config = dict(
    spec_augment=False,
    norm='rmsnorm',
    parallel_block=False,
    num_experts=16,
    moe_every=1,
    expert_mlp_ratio=2,
    widths=[48, 96, 192],
    orthogonalizer='newton_schulz_5',
    epochs=149.4,
    adamw_weight_decay_other_params=0,
)
Rows from block 3 of a small sound classifier, named by matrix and row number. Rows with one number within an expert belong to one neuron, the router's apart. Each number is 500 + 40 x the weight over its row's rms, rounded and kept within 0 to 999. All counts start at 0. Numbers have three digits each.
After each expert's rows are labels from the 100 clips, of 14848, where the router gives the expert most weight on average: "responds to" is what is common among them. Only what is clearly more common there than usual is listed. The data: songs of 200 made-up bird species, synthesised, often over outdoor noise.
# router: router (model.blocks.3.mlp.router.weight, 16x96, trained with AdamW), inputs 0-95
# up: expert up (model.blocks.3.mlp.up, 16x192x96), inputs 0-95
# down: expert down (model.blocks.3.mlp.down, 16x96x192, transposed), outputs 0-95

# expert 6
router.6:446504487488501496513441408496441479475493549500536545539534503549454436482484494490531477464571481447466467474528528485479552535448498440505540516516413486502440509623511443578511429496468454562505488444484469549457494534483462499536464475486480517521525421491519527541447584533497452492
up.0:520487474477483488497539576539535475464457522445446555585478505462442472574467580507579527554480486552557466471467511452515478542510498509455455486538521486466462527480558558524446489416447533464522507478515495490537499480474579516440528404506495465548559457434527492506508456453480543501
down.0:497473591543497513529452539457552481492553483513531450459495415503543433484522505503506507493504533492568466462564467442512517585442499436469544482462491516502429489532489476525502523435487455534519534552498515560523483463484427548584525565461507590549457566534517480475464556509500457493
up.1:453493461530478448508544466597532461472545403513519551502530538482370393479483499548480521462452506513535462455522509509516518430525439510562542471472475527527531478487586481473546426534464525429427496508518536538474505468483447499513520498448504486475481477459461492535514507529523535484
down.1:494500531488464522473465517444467519456417465482516534527499540503507551449503465476447515575533479471468494527480452537416489545457502453458456510499460489441444537553547471536392511530464546504454561515509505553466496526469465488491463544448518388511434519504436506441526567427500525500
up.2:501533500456526439509539542529536545503455501515491486563597444439504466571462624483428516554524464494464550498480504503546433495496470495469450509529492536543480490475495586482516482422449457467464423494483456441551513504550473562449460485543512450491521480467485496510451529440527510505
down.2:481517537484465559566507487490493500484446415492562479454417494556520461505484499538473462470454491464502482522506514483543571536455575488483489582493437496514475544484425473524509521474541562524586534525538534594500506570542522450500494492466522536491455603546555449521505503544551501493
up.3:438425478531507514528565510476503508430524443468473518404514501494508454553465475481471510501498488500470538496507483491583409451471513552459530457522484521495480488489472493507445468581473559441468551455489577476436474455513489506615474480500487461509499449453542502420429531519462537527
down.3:440530508449475503507476462529502545439431521563540537563473516455491530477430500511444515556582508486449503487557506540449536532504485485477444447498546550448514539414512494472416558457530523525467409473451497529460530488474529424459445518476475516568461548506470554524510516449481499528
responds to: mains hum; clipping; text has "clipped"; muffled (low-pass)

# expert 4
router.4:455497538539501536514581527499531475574484452481467520518558489495499506483537481518541484509497519495526485384592507509473539497497477449448408439498452522511555483536456461557526457568481455486518528423449504491513500466493538494497570544522422575508539502504454546491522434453531441560
up.3:486494530474476473507501467522566418534522443585526532582518475512480476576459490544438520527485570499428486571486484548504512551550480442478495538426444576496487481528541475568524511465470525474569491472516418514527551506513502551488475501437452453502558516539429517516507528481542443491
down.3:515479524469463518512554544591438558473468494472530561519505517498568491489513539405518439475561471431457467545571529455496509460515517475563491470454543492502465497475536567476457472524599496482553464507499583438493466460478497458569491454544545524473428494497495498449434499487511518519
up.4:523552544472477440493527523484478502558457431555400496530473495490478492451415554540557447494467508538450478501526489494464542417432532517501517481574507536519553464419527490561513439492540469579555535583496513516573466557476530490523476473488508479542520475483506485466525523463518569506
down.4:439512520412487500453428541547523540534533538479497509488552557455427506519512471472507517567564502519581481523477538478489518575561467542538512541448530527518436536461457548490516536534515486495495508517550463497526536411447462582452458519480540491480490532439456497492493428567432471508
up.5:515526523550543513534471472469528539426564562554483474537483499539485500504539518501455530517411495459515583565537527486520470495414451520441523522465529515522431570447410447478518494516493501443514533563458482495446518474464531447531475476468482539540554558474496464583530524454527533545
down.5:540523584501442443508500484463444537489515544455579555389498509529527512493527477435431520456493475558450534477483560564503566521560588506542455473536537484488565501445489513513558485529474540547497464459433510530493511513498463527504507486469439560531500474458496551469499517555485527561
up.6:485537502542431571463486522445448444477498466579477571520471560516517541514488488532474470485492467494554496545507445509509517508486534446510494523515472437545436452481516483547490510581416503585473502490481580537546471485462479454543535515508584466582461458532490444441494529519437469458
down.6:539374558498611488459498472543563479479523484450429443500556433526484481472466517554471494478529531521487416488495491544513494522529520525492491481508544507545504481552493548509522521450511452555458429418514481489533505512575497488546448490499418554502562514563479505543489437486509521491
responds to: text has "over"; reverberation; text has "reverberant"; text has "room"

# expert 0
router.0:524473549438545486531446547555530475498613505501536425504484587496511441444501541564450561479482505484522443517556589457505421420521514464503481557487553517509564553437448483528534507498516482473556459502504559522478500553493536428505474486553526462483522466520494537503529497510479478512
up.3:521442465478546502510512512498432529508450479477491513558490427515475472466496591541448471532461488482481468453468428542462515497472558502550487485531516508437514479423497555483528529452457476507498513504470434460560451561522534498507549567449479515521476573442527472446524360518450523517
down.3:475577509508434510554534458512485446448497465502532529531518516495512521577453400472587566447552471479510475455470519553524461497533428527515489534494498479551533538585534470466502522503515538417494515485557496542524555432540507442488500475531513440519467517474437512496472567438570478493
up.4:451511474489577522549513581448439492509551476431461478447508490481509516534492518417455506437522529534540528438531515513482528479474625466537393566492455525515580543534491500540419511530504529428566508482443457467545524471521553503474481474511493490471474507521509482478493483455490471481
down.4:491459552457500503493494472515550511533496470543433467586520513518437584494475527513547496488516437422424590442446492561453431504499485512491483539539528421474515533479497465529458527539524524524426575523442446506436500486466504503530456496476521472542440562446484500454484493477498573500
up.5:526490461535421544557538545454531553555510560449494477587493517500534518567499487488455488491490491497595479472487496508445522502458615508510476488461472489512472525495478529485431491533469621462486522501531522482488473463526531529531494529549464554516541438558476533457545462508441458415
down.5:587453508445497510556547485545464523485539439552500453457531535533450506566501472532503443528502503448433525471474470536403444451509544507522541500484470498506543503506488438650469480510488492556500508488475506469470534535463488506477456453450469418510501496450486487484484429532459567478
up.6:481465538510468492429436521480462472490529453498510525430447470463550546532516509496564508535467572502479478487521543452461510482520519550515492489451506573537493466545524434554542490551514512467601476570428449510504556484443479485542526491494489400463442523423456414487483499465539526504
down.6:537548498518570493501464455506509450493473502483476495571498465495479523483482505518458525481489477530476483539522505468484449551439520503485444531593517513496539424545557521427507567596482403510505538520616528562499455538505398481474481507490538566516489466470486534497548484510421529472
responds to: low song; downsweep; first syllable: downsweep

# expert 10
router.10:481524532501430508532506518439510567511453486491497536516534462418535576558478505445491514538440438551541488467448530490537556542482502496545525427486536511556532535524409483443452535558502486463452502488458532582471441525529442476569525460488442459481506535489425538506543468549481524499
up.3:570452513483550529452483450487506415506549526441424433460487519518550540449520552475519458457464511459525534490511466461456597547528555475532505453460566442477486539516535502481501519430493554520531512548523544574459489502584496459473471483480543471502520535539464475477519510473540445585
down.3:541517479529515562523510483531418535474462491491520476515508592474500514433565544503531475510443464575550475420492467503433541427502498513542496593509503513476518486513453454529489417528496426529530496524548532424479508535451490537555482572447442552485456527547459534480479502517433486521
up.4:516610534494563532494545506440503537526535525469454566459464514558521502564466462519560461571477497481494528558482463508435481552488558512505509534521468451523487451507530421526496485464433487527469437559515486535502492467491482469491512520535570469533485496406560548473522507543420502583
down.4:532438469491544466486500468584508458523528487511504473503504457483507464459447515446422501436460511505510513465454489447389469524568456558464512475543565494523519460505526589476464514534480461487487447486517570553516423470489547537532512526505397578525513459462466438492464494530531468479
up.5:481486506522439552502492442464569518537460448531465490528489464578560514458485484530509539515468446467571461576551491507514445549506508537452533581482476512541557481485495503476492513462445561484489502469488413434498479472548597570517463530497424470518509445472511500501497523573487533420
down.5:488486501448570417412524536454525564590561501495510478545552476480515483593539514464535460439497460507494526478540578553519520571532549520516492442450568498552465466491515475488452536524564474532461444519497502461498532476478466470529537515496546514528555546562502518483557477512554450524
up.6:511532433517485418525528483531501518453491527574458493494430470518505520421432543487525513514501528539402474437491460564500527500503560546415542519461462479587544469521458454466495546503492419546515469519533555553434511475426524521462458501501548481491552479453520544468483523453507469506
down.6:450468550484522487474515517456453536470528542391499566496530536503505472456506479485425509445547536535455483528477462536548476496491510518560464431551459552546553466569480540484466477471518512451508564527513533569480530506489556508492454479564572543429497440565558568439510487497513459512
responds to: harsh note; rich in harmonics; first syllable: harsh note

# expert 13
router.13:504572496553535462458455522485494520478444555382482480487474518511498523511523463459530452424570449482537542554507533492483483440511505471552428489414502493467511512482505475531462528556400565477463434434468509466550505479517475495508476500519510473509464551500483541525491517459569606481
up.3:440490421563439506521437492548496485544506503493515564518465457495524543526526525435530434512467542463483490490449450537387457496520440477509524465527456569455518484580531563516500406397549517496533538504477484519433473491532545497524492530529476531531535495512463529481490547503504504577
down.3:503446510510405445472449499485441481498520491550489456500553430512439452431403513521535471514537507509492518550474555515434504498527518598438497523464492539485507488480416438515541573493505477509466556500544558538451479485511485457511508555487491457533523469517573520526563550490564468450
up.4:499560537527481537472479452517551410478415490482497476500435548512534529562508533489528460527501477484501451481461577539437397490476490545525522545518464519455566436505481583445456494457561447526519465518532525514470494552465493482492517472480392495455466441504467546496498568511511469464
down.4:533412518481495499445460570437449485543545502509500526457535443457523538476458521476513571514572511501505469511540501426487559519482482477483453423521448479502442514479509400553523467503434554478473440549501541451507451431472502465507528525535569481547463521457538446522442557535517483485
up.5:424462518580501500505515499452533425510439490546535542514483501516521485508490517507580531524447460548477540415558509443493411469484475493565454489516484486533459527429491513464545430493487489497487488478470482468462527485491603588573554492526481527511552502469540509529577501502521435562
down.5:561539433441479416527444512567484542484511540480529527480497500431460495477529535470494524454541544438535478530466475508475595452530453515484478548560520553466527575523505516502477498575499558465539528505533526501467512511532464455480464469518451500434523579483463496521550505405407479477
up.6:523475460485569568486594480520442452525492487478536452529570528465511546524462551491508554517500433507516470570433452505470553518411543509465475483499586477550470562511542515526531501509512498471464434463412475530529478499504455476524490475490467511484501529495456535481605487589453504487
down.6:521516491500555547472527481496476526464454475495405528566460571453474432469538490486422548538472495515542572539395520534480455570480536514442503445475543493488445499554461483479490526560496487638489494547469497446537517484473483504560512548485485465540518490504484490502498469538561535526
responds to: upsweep; rich in harmonics; first syllable: upsweep; high song

# expert 11
router.11:488577489534537506424521479444540495509552502519500475500451488460543457494474468549500482440449499532518546554512508442441522544482444476485482515506488435533470487481463543465503489515576492569551499469416539521488434489540528499441467469522490513451547596524537519541524520452517609593
up.3:536501557460406506508498520544518537517479452506573496468479440499484568494466495512510568460504494461506538542533481530516533499492523467431477456546447456481513474577512503554445505537496479493446417516490468571482417509633524485506482415479499524518447516545477543473509547501560500437
down.3:532507553564491508540453506599537500489568523509492443517491554549518454515480552488451510470450510467491524503533517505500468559490508618578539483384564504445474469486446479489508526410544511451529486477498446487529453524438505477582463540558514514487529551486494513527466491467472532485
up.4:505500508568510509439530480505501495542407471616511509412567516535436526507503455494493466558567537486507519499494446495508466503504488474547496551440498509540403492568489459557481509496551491457534601496527443514502472475518511547473475522443506552499516497524486444454456501481489396526
down.4:488521492489450477494482522470475514456585510466446511552528534509460522544551538465492437456562461573534519483487488449459571418501512519462520498508519452515521537486563546455512456493513490543466471553498468403498493508493526479438524436460518491428532437439447511431621543511491490509
up.5:518539549529497517487516432490534439560446473511491522506490502461533465568468407534443447408450542438533472542459555455509559405483457538496502481525577502519508476466526446491464463473466466465523475462579493510483507464441516501474502554485508504520496449493590405517466475475495518515
down.5:487500507507559484431548493519474574509469484506475574453515465469461519473485523422532442522468569554501564579449508513464514514598451586481579523485514557514523484571474435538528553525473475545444552465479481527506491504466451517471550456453480508528500524510459452487477576476475518544
up.6:467516522515602525576544474473454517474554486501525424495490535523509515505530472441509461453475484409448480455523489466550552434514481522509519477508515492527466510582467547501524477484451501526497557501580477525559434528528492490537549413568515497580441557480417472542482510482494552506
down.6:608527522525477521424435556479453413460539545530514498382445550443480479508517501429510517465464477484509517475574499557404495540465516497568475479521491499454545481508525467504517451518514439426464539571489508517547497462469507506484484482507475480541504548431480508485525498466554525517
responds to: low song; stream; steady whistle; first syllable: steady whistle

# expert 12
router.12:523496495443512418545467503420521542510546485480516505493526470484534428465550473498464442548495511489554538565487548430427456526472509501459487472521487471445539434534514509593512512462474467507544489512458519439484454490591506462522435502542481478466577555417459473531523527494431552507
up.0:557477482491482541514525512429532522473500424560447464564441493554520495515535513541422541460474435458482491511457554486465515538493457520485448523511547441564426523556438451541472534497512504500559480567428477501489457513529496448500466601472519451452520536554483481514524499455583509500
down.0:452511505482510519543472448515476531511500536472526532514470530512561537465515409475517487501506545533514527470609510539568541541574491502528485533539523474527562457507437503457568525425454539507537570520534460542497584444515414572456448504543531532506537531494404529489506460505532496499
up.1:491467510526544507483534427531548507483556535511515499512469551454486528471528485463520461469480546503542561561464487534482551504549427474554590472480448506524442530510495495417511591488498463429512468552497518544536509577485442461605513552506464505507517489574482532473445482467567546531
down.1:504468443481433539499497557496517495460556603534523510498510424459533468469486539527506532525513457451473490446507521564547502462413598539473462529501497542508525492498465520500535481479499588583477540430457526495461480492463498545457469446497530473572518492514475405483538554464456550476
up.2:423489556507481478593445494517469500484500562541486553471486501508515493447442454545429536556501442484510485542531534456490471518484446552477507483474528463516517527477516482434479490521449508468556477549429455509505499470578518525503504478456498457468418520557612487504524567605545474522
down.2:445521526484508497508473541463466530512524476505473469545513513491510460505552516489543510532460489471491552553583460519478571579515542516472496515463554496446403517421542518547491512533562527477549463518477496465540512458476517528466540525540509516578500515542391526568492527439380471555
up.3:511415550493499473505575601469475466455403522517471561501506496465522493539511472436471547499544458472495476515461516550466501510481539495545497439466484568472500525502575471504492531549481487546484602516415522489430517496567502544518433474492438461476406485500485433507509535521500490514
down.3:518513560486472510506502502452484558478527419483543479490491514568478508517459555520545480539541431509487510590514526553512511489451446537503471493538548489521537460523499549482429484501480486502537426503580482563543431506407517485477462458519444515592575488514524525500494400484484430451
responds to: rain; text has "over"

# expert 3
router.3:502513511485454403471476494486472514521541504491416529441487496494530479550482577514561569438502500589493494520500506457495546484520475505505541449494506603517516374494473552450504564459457466556505504456517518509577527533430482506493459532557496493485473444463541560442538462521488484485
up.3:478436453466481560501508480445490512456493475447494521459562521495513505450460515524433559453529502557598515572523517533459476595497488524525437505512496440455487447456509460485562474512502500545496495606474535497450501528510455495472539475533544531488587449443474509453478459489581526454
down.3:504591565515465534455514486540476492531561493506502559548418563503504506531585506508446448509455510461440499430532488598484499420565485417537499477555468470558533511510482517490509513561550504484552498442549503528466537534466513531546528481483483443475472492513541536544524533507572550524
up.4:524458500481452464618532431579517476596495538475537499529496535480459479497501511521499511462444531547501440508504545464507476438503470475518519545480498528566542461537548574449545529467507513495478442494477455506559470559467454512507452558480509430490453489488463506468536502542593564567
down.4:480508506470521536401505576429501493479422450499509562496476424495489462467490536516453556461485460490501567455448474487493465485507538511546432528522516507449464471443506476584479519535479496427529499452460518436511589535436527483473490527506498450518555490503518488582444516456443428494
up.5:501486538485474553494435530430563457508477512514488551438487552480456487506498505539511495551556500389553485442560569555527438431557493454426500530522489527483528473519518499517441425546485513477474433507517496537494544497480540560467467528500527472479548570471483528497597556481469507456
down.5:505434530503495465501466511501521577518480437562524459436480447518494520587513498525537537426463577529495481567474457418500472501556581532529491514477491523542530527476501576522540573553549542498540478540463495518403407491506523457472500574508540516473481497478462506472456476493543534525
up.6:486521540517497439522487490496570564545575497492593467495505511436479495423539511471547495507449453463412497430506534487477444534474491516527540508506479472531498487472434479540539424512455546500485472538536505529515397457433562410491470531510507538536510516427545509515471524584496509513
down.6:424507520525546560467516433586514545469395521497513474462447556482512468475497517507526497474539439513468515515451518501397527522570513528454501482466510438464427522499502532468471518512491509491522504479520534473573507477522486508493558476434477538471532561565475617479465423484450508472
responds to: steady whistle; first syllable: steady whistle; buzz

# expert 14
router.14:524565580450454484451524522437488535533482500473494529500494533523455537493471507500543500549582513607519497472463477556556479489488502514502515459454526519475450530508489547423505511527552536561505557599568502552474549434467512467508512546481472541468502582572464554502482460505528445448
up.0:561518492525510528553489491503520537426454447516480471582478496541568502523502477479535470559586553478426578472550561503493497428449512478430497494528560505518499527534488460526559514569510521544466489418485474500426468514545530479582456456445505511476491515528521494410512482506507448545
down.0:533504454493544504487473504543486444466536527498545494530477534484508512500614574519459500420491554428527472471487532488503543482496502518498583464489448439450543433533492480526419505469465571498524522533464523478506569484443491544487550525516481495504500408529425497514452581576519484436
up.1:489501487486453581461495511465530475562577521511474593518487452591532480432487560471508492408495466450490528533562467449539551505539570508502498476566505459524519552509482482522504453472521506553563472574522458547458459475456484501513494485491471500564516450463473539550421468436471468506
down.1:497529487489526464521487483474531535473457530501596550522502486562517491489528543595488535510481611519528466477430465476498464491455522555490439503452543531475443525531527469489555471599474449453489441477447458450525476521430483477528451480536519522446494499595594472493547486517499521495
up.2:523522515547432463471494489466461510530490543567470573537507555566497444514475501564555563484460512483532545514583505550469491546459536494463499480485500508497435525573513487551475456541414477509479506459511444542557549493474520510540577527465464480507561428439575530451548557528472506476
down.2:472400437460578485505540443516477473466506483418517496421545459507471515509461450486456540488502495513480442553537492471535519491542501504454533514444498466490516493497492543479499522470520436539529446507547490474492452512545510465606430555472490458557483453521478424547482432528566415522
up.3:541504496492469503543411433409574442395491530501518565492489497511487441469504520487477518449523533499507524572455534492492450513497426565499573532504505530538517506506442493575487521446488424474518454540458407518542464443466515502520443551544524512445520509528431468523517511483482495488
down.3:500589543486576485506550467541463522513518456444487499551462452504525501547500523589486483505496465439552485450531464470469512518488461480478545434568510457526450494559485514534457531511444492413481570524566554453488483533481494565510505561537522540519526483474556496509538404576483491554
responds to: downsweep; first syllable: downsweep

# expert 1
router.1:505592462518498557474449557584590525471493509473532482466404465504467449549553456535514443493598487484550499494508507500437567485547465570454558497532556490497520477485451569509503475471485503511527513535432568505489550489481409518450506533509467516519515462484500498467484528500485570516
up.0:524516490513424529473510543488537460477512529548480482441412515464558487491513526541432504493552540454472492486482520440481524455566498416469494547576496451578423519542538522505568527489559512476489462520473491472524448384529501524480492518602505522410511456504486478505503481563515497510
down.0:552545433514466521449546459479468497511440515546473492500443497485495478425443461541573486579445457493517482507514524498471445564439562526452501478426591492516522478457510519494466477486556540540449579500500518518546511506437561521470474492513523452545525474531510530536516598527431494544
up.1:562456537447569531532519573543531544423493490534502557559495518532469503441549517511557526471457457445490531469462443459555457442470495509503539519508469528541444433499578484491488466518530483466546484502486478433488483556496515565440459520502482497444448454498474413456474464446540431479
down.1:544499453522486463461527470513454528535511514508547487526503526536533502535444464481522550550433472520490384501490502519590555517493504508498466523498560518491488499494452473539554538496469614437475503544530572502496500457475552428534493557503533533492456491487421483501447500487385585510
up.2:540453480492494450526496514460512541526471496527491506573506470529512563482503566479548455553486561502500601506452542535551480498501507488506467567512505465521534486511505465539536574568478487489502521565393530481537439449437535483577558481580481457429553567460465528498445517499507501457
down.2:525517527517548448506540596408510463521468511428493390478497497443487537433578457535483441557467468441450545500516547523481511504408467474494465494510447499499510480539465519511530448489501475529469580449456486547454462536494454507432510490549490421527504547504485497506483480464561512494
up.3:494520510435441561579499447529510483551509489512457435498489482533551477498521550435539443528468528495536460513471425518534483512625510530469393464524504521453471554527523405461508454529521485471481533522487448541465540500507479495497467478476430453510520522514447473473413491438482527468
down.3:556456497527493542479454515446515507492485430579504579450505469491497453534514448514496517485533497534493490530491509561601455498500523487481462529450518586566477490547501567559520483462481522518606552520482534471471500466437546514495570499492474501498450566568432530533529505514561479578
responds to: click; first syllable: downsweep

# expert 15
router.15:484491480501450465531419420498433437509481486474518504564495567531507470509503513624480517453482543449504495526489558560485455467465524504463449514430520473525511552581475496525433483493534489529535560464487556510529515544518424436518496451461446551558422503505528513523454517502482459456
up.0:490546506551425519447535432452494517542480430582521486514497468527465479513443533506456515504457562523544581536530521449550483527411447445510450524570512512495475507553539422480532531513435522491488518563478506456542489520471525521481508401521507507460490515442438519482528568464537556516
down.0:487439526456538458487409575495509476471525507452480546490438553518502493467538490471572486461548512479480474500490485513434563464532459541510522523456516470548604475453491495482476469589488551536490489481532440522474519454451492451483571627493483460543524471580561469520497486477496513514
up.1:447481536469466460489522520501493465482474558480568472476553533456525563475532495440529547502485522560533576499589564462406443542473537461511526505442428520516502559482510448513538555545514462482527517509571498480498555585468533498555584540569502553484463528472515485527518525489454516501
down.1:542565495533489547446528500480573528533609480517501465483505500486493476491431496567487483493472422488438476517484509524537615457526475529506417466505522517449512463601576551490498473475500509506515555504490485557518522421547503439508445512467442441496506560507555479438519497499515519522
up.2:521515528470524591531524506469489558444505508474455526476442543511464491488519537504464415551501471516489412466502472495561534424514491473421472563533509487471521492528507545515510424462492532518515565514503493532418497560407436567526563428502459463504501478464462501420513495524454501449
down.2:506527498525479458494524493571521473576445498476525452533550558524552450463491522486536492452499489485525543548484506527457471546507446506596521428514492477519452558509516462497479632503514475486537518435505498502547487427552568450460512573517442558510529461558463503527519510418493559505
up.3:615477484485477448485504574488502476463501459539402582535560501552564508493500424432432504431504508469478482494462563533513465556455521472498486543540524457506525488486489509447482471516461511497528465470430495571527496439436464504471467477578554505508504463536568534548515447499500501492
down.3:426480533534480519514474495490505507455494536443518515511497518476516540585511516559469466494561488491526532486509524475436464526467489525502499526585481535456421487489511495581457595453544518543483543534561483520494463512499490516482573486387459458488547577429494529493567588534496467552
responds to: quiet level; high song; thin (high-pass)

# expert 9
router.9:489548460484551442509460536482473594477547540423522495486459530514517553479489531472467485529553487453472495491442454455573499518518570518543498512518481520493476452545497465468572556563440532461484507474508472534550489478548486596498541507420504564521530507441554529420482499585516539532
up.0:464480506528495461500516566484475527497440517470580504423503509475517474444491437530570469556448457560577541512582503485483558453459468512432483489430541553511508541457477508459477452533514607555508500526468501498416545455495499493496540453555501431491485520489481535509556516542509547552
down.0:562523475532474482538483444546486437494528484574474479543477487511468585541441488527454464508418505449508454450493518502515542578475481506517471504500480468496495519567529473514437490516562522521526500491505498525495459586534419558531491571476439486424521470572479484467457562462511528395
up.1:482473523485452477571472522477434497507501538575522575490523452488512515525483479501531438481573553464485449500536487486443487500501478435439470455485449563462495535568535483558497409438516522502563498513455496565407477537512502469529480467491431480448464527551458575486489499507590525480
down.1:479527488558464530520526491444498497594482424571448482504501454530469466461465486502494472494479498469505475529495487495477461506519509500438536528529456480542527495600392532493505458536401501548443504448524526506474545560516441533402534507492485466494519471568489449537507496419505580458
up.2:489510525454490546478482462494531540453458484550526515519484505430494513492493493468446515515446409504530512474470529526504488489516574499549573499459478450525462435472554506393487527520488423476520489429484489413531569504456544544503415454484617531491530478514488433510495477548464447500
down.2:474486530567467511501540550472431521495505414437518480459494529508564416469520474519547455482461549495521534502533517491508498518534433533470514463527541542458547535498463540479537516472471499517512572466521400600523471471488460469470511571516380435506481508571527555525504484467474511458
up.3:548519526471496482467625521568545533500496448554476469469477465513488507480530459509493574479500511543481577515525499479467473570459514468518563517524496549485588544502498525525470484466523477559475490482481544509503512519429505502528514548597486573462512557553462429444406519438458476522
down.3:462465523425465526509478480493528493463491391472492545545432511441509457568580486494511449516551440513548457507470499503476475458443460536528455506556544478492412524473523460457452506497378460495535467538493448482506526467538456503541511478468475473545524492516474547484592516542553502533
responds to: reverberation; text has "room"; text has "reverberant"; wind

# expert 7
router.7:576540564484484491546420489488485522428524565473552505448491484600517514484503465500473490547505402532518481484473483444542505566535500463534531583472534555488413498524528490492453567531552524490503523568540516433457551522528505534498469521490531487404487523541489496531535532482536539553
up.3:531490509459496502475513545442537524545439456438508419478566554579479474506570472456513430486516461544462494466489490457595483528485515444481467463504519426455444519499535516597485507546483502472506524535566554576513487440461461443515468464481503493505530478496515474462474483462600529473
down.3:519490444454516461480469485538527420497563513593515507480461489518465461507499515564478543479496545462483491528430454501476489477504469508520509546459494652563570461469530480499583471494455543501527538548500493446476482543482541500493523484465518568535482545556467560477425487510457450562
up.4:505411540573497534563511521488477504488492546535467431520539564513564492532558540496518562524519497504524540467466454458479492517473463453460546529439590457504521471438485521518506461581508470541538399434471470469484496556525456549492531531491452521516517479479433504540485480608501530481
down.4:433588478452496519539542467515452535556569560466466527527472530503505539496460417499534422517452520578514495479503517507507467438496448515466455512499504470557399492560474452508490477485508434491407476542515478490518454446419449534501474516530544494419541549524501482494536507518555472500
up.5:467451498516512570524463538519435508510503491452462523567435521490434540587507476455532482431585476466497523494515545461499487475545571500443470493464444470408535496476513505497537519451554474497556452546601502536590520486480496510520496524510549413497496503461464445517485539514496559465
down.5:541457479484459462473488540469514514521430446507521590454476555525560432382489475522449505559456471486485509528524495471524633494486564518558490439464460477522465491491526490499539520588490517476502485511515469507507461485480495487486501525479473524467497477491541537482467418565464441593
up.6:472532547479540518547502501495496435559515480543518522510472513483538445500501475468515406536528544498450450550516551455488567504431439514586500478435511482497543468466582546506532502486532575555521481456599513492573508470448455498474456501565462526546527511450530512494541492544583474522
down.6:493476509535476537453546537549554532467476448480441545542451485464447539484458540561483532446445547464470494464471518499488467408501538530471526487604463564480527455502453484503521473517437449540472517518460428516483517558505492484482471445559519448466530404467488513501516552444422453505
responds to: low song; harsh note; first syllable: warble

# expert 5
router.5:506495515610485483497513511515460550455522501489542502455553537465538487517502447457459524503468519493522535494483483524509509508480539477520580437546576516520475461490435538481572499576490519433457561528532548511499469493437546568531474441609455510511434588511511571473487507528558544512
up.3:503493484512427485515510519426507511455517525550489429457542582514464506543474442502455499544503547553470457546537536499490526469513427469454552508546571427452529544610495464465499501482492516489567596536496477534553448495567527569458497519478485516499520489472520499504519504470457400504
down.3:509508451539565525494468533541354529493487531527468571536477477540513528524501471455522523465463487446489473469528418537503502485544566526486439506508478517478507453439465486568510448537542513490532537427579459564509449496476585483462514490495504495561505541472456493471495528500519515393
up.4:472534409536454536542570475481511551496538532450528471466489553543525569502506492501472520462461489502429537503494496501457546526545563495524526510424516548590568462554469513528506488499460409477456491511515441487464486507531548450498469537444507508452479458522454476608486552463518571461
down.4:499388527491504461496468500493499501553515494540575513475467501468438451492514410511502502575511475521568441489545488500488477519467469510490493486501615498488450532501512467532494534541548535533464451522480480457505535500572418519486458519515537507515522538505602434414478534477550418545
up.5:480506509461495521551515500395464468495483535483492443457490577531484481528511502504474516520531531465439502477477528465474516455504583566519508472555532509495444492490531545460466536602565523544494498463461464541528522565480511451454457427461534573492498478433540423517512495473570602478
down.5:498570536509501463458471530544575513529544428508510524540527510493506577506504500455502462547497450513557467495495465498511499547473480563488563563472476565543591547472507528458535509467513452459477460535513542535495530539490476647542427423455506481514497496466501509538459509488411526517
up.6:457428498429502443485479504410490513493476505515501499570518489531525495506533491504546484492519432511441517484519489476538520527456519510489530498581504482491481539535524535423496471444520457544474567401565575539528507543503553438441467464475503447453448506456573428434472506444501556539
down.6:568498504478498450535528422556516548556514535549476533520436484482557462451435532511462559575518468536500492589402468516485499491420581556510495466562523466524533501484479506483574436600516447508485447490529448517531544481488477462486501499542468505543521472471484460522492512512537476533
responds to: upsweep; first syllable: upsweep; click; first syllable: harsh note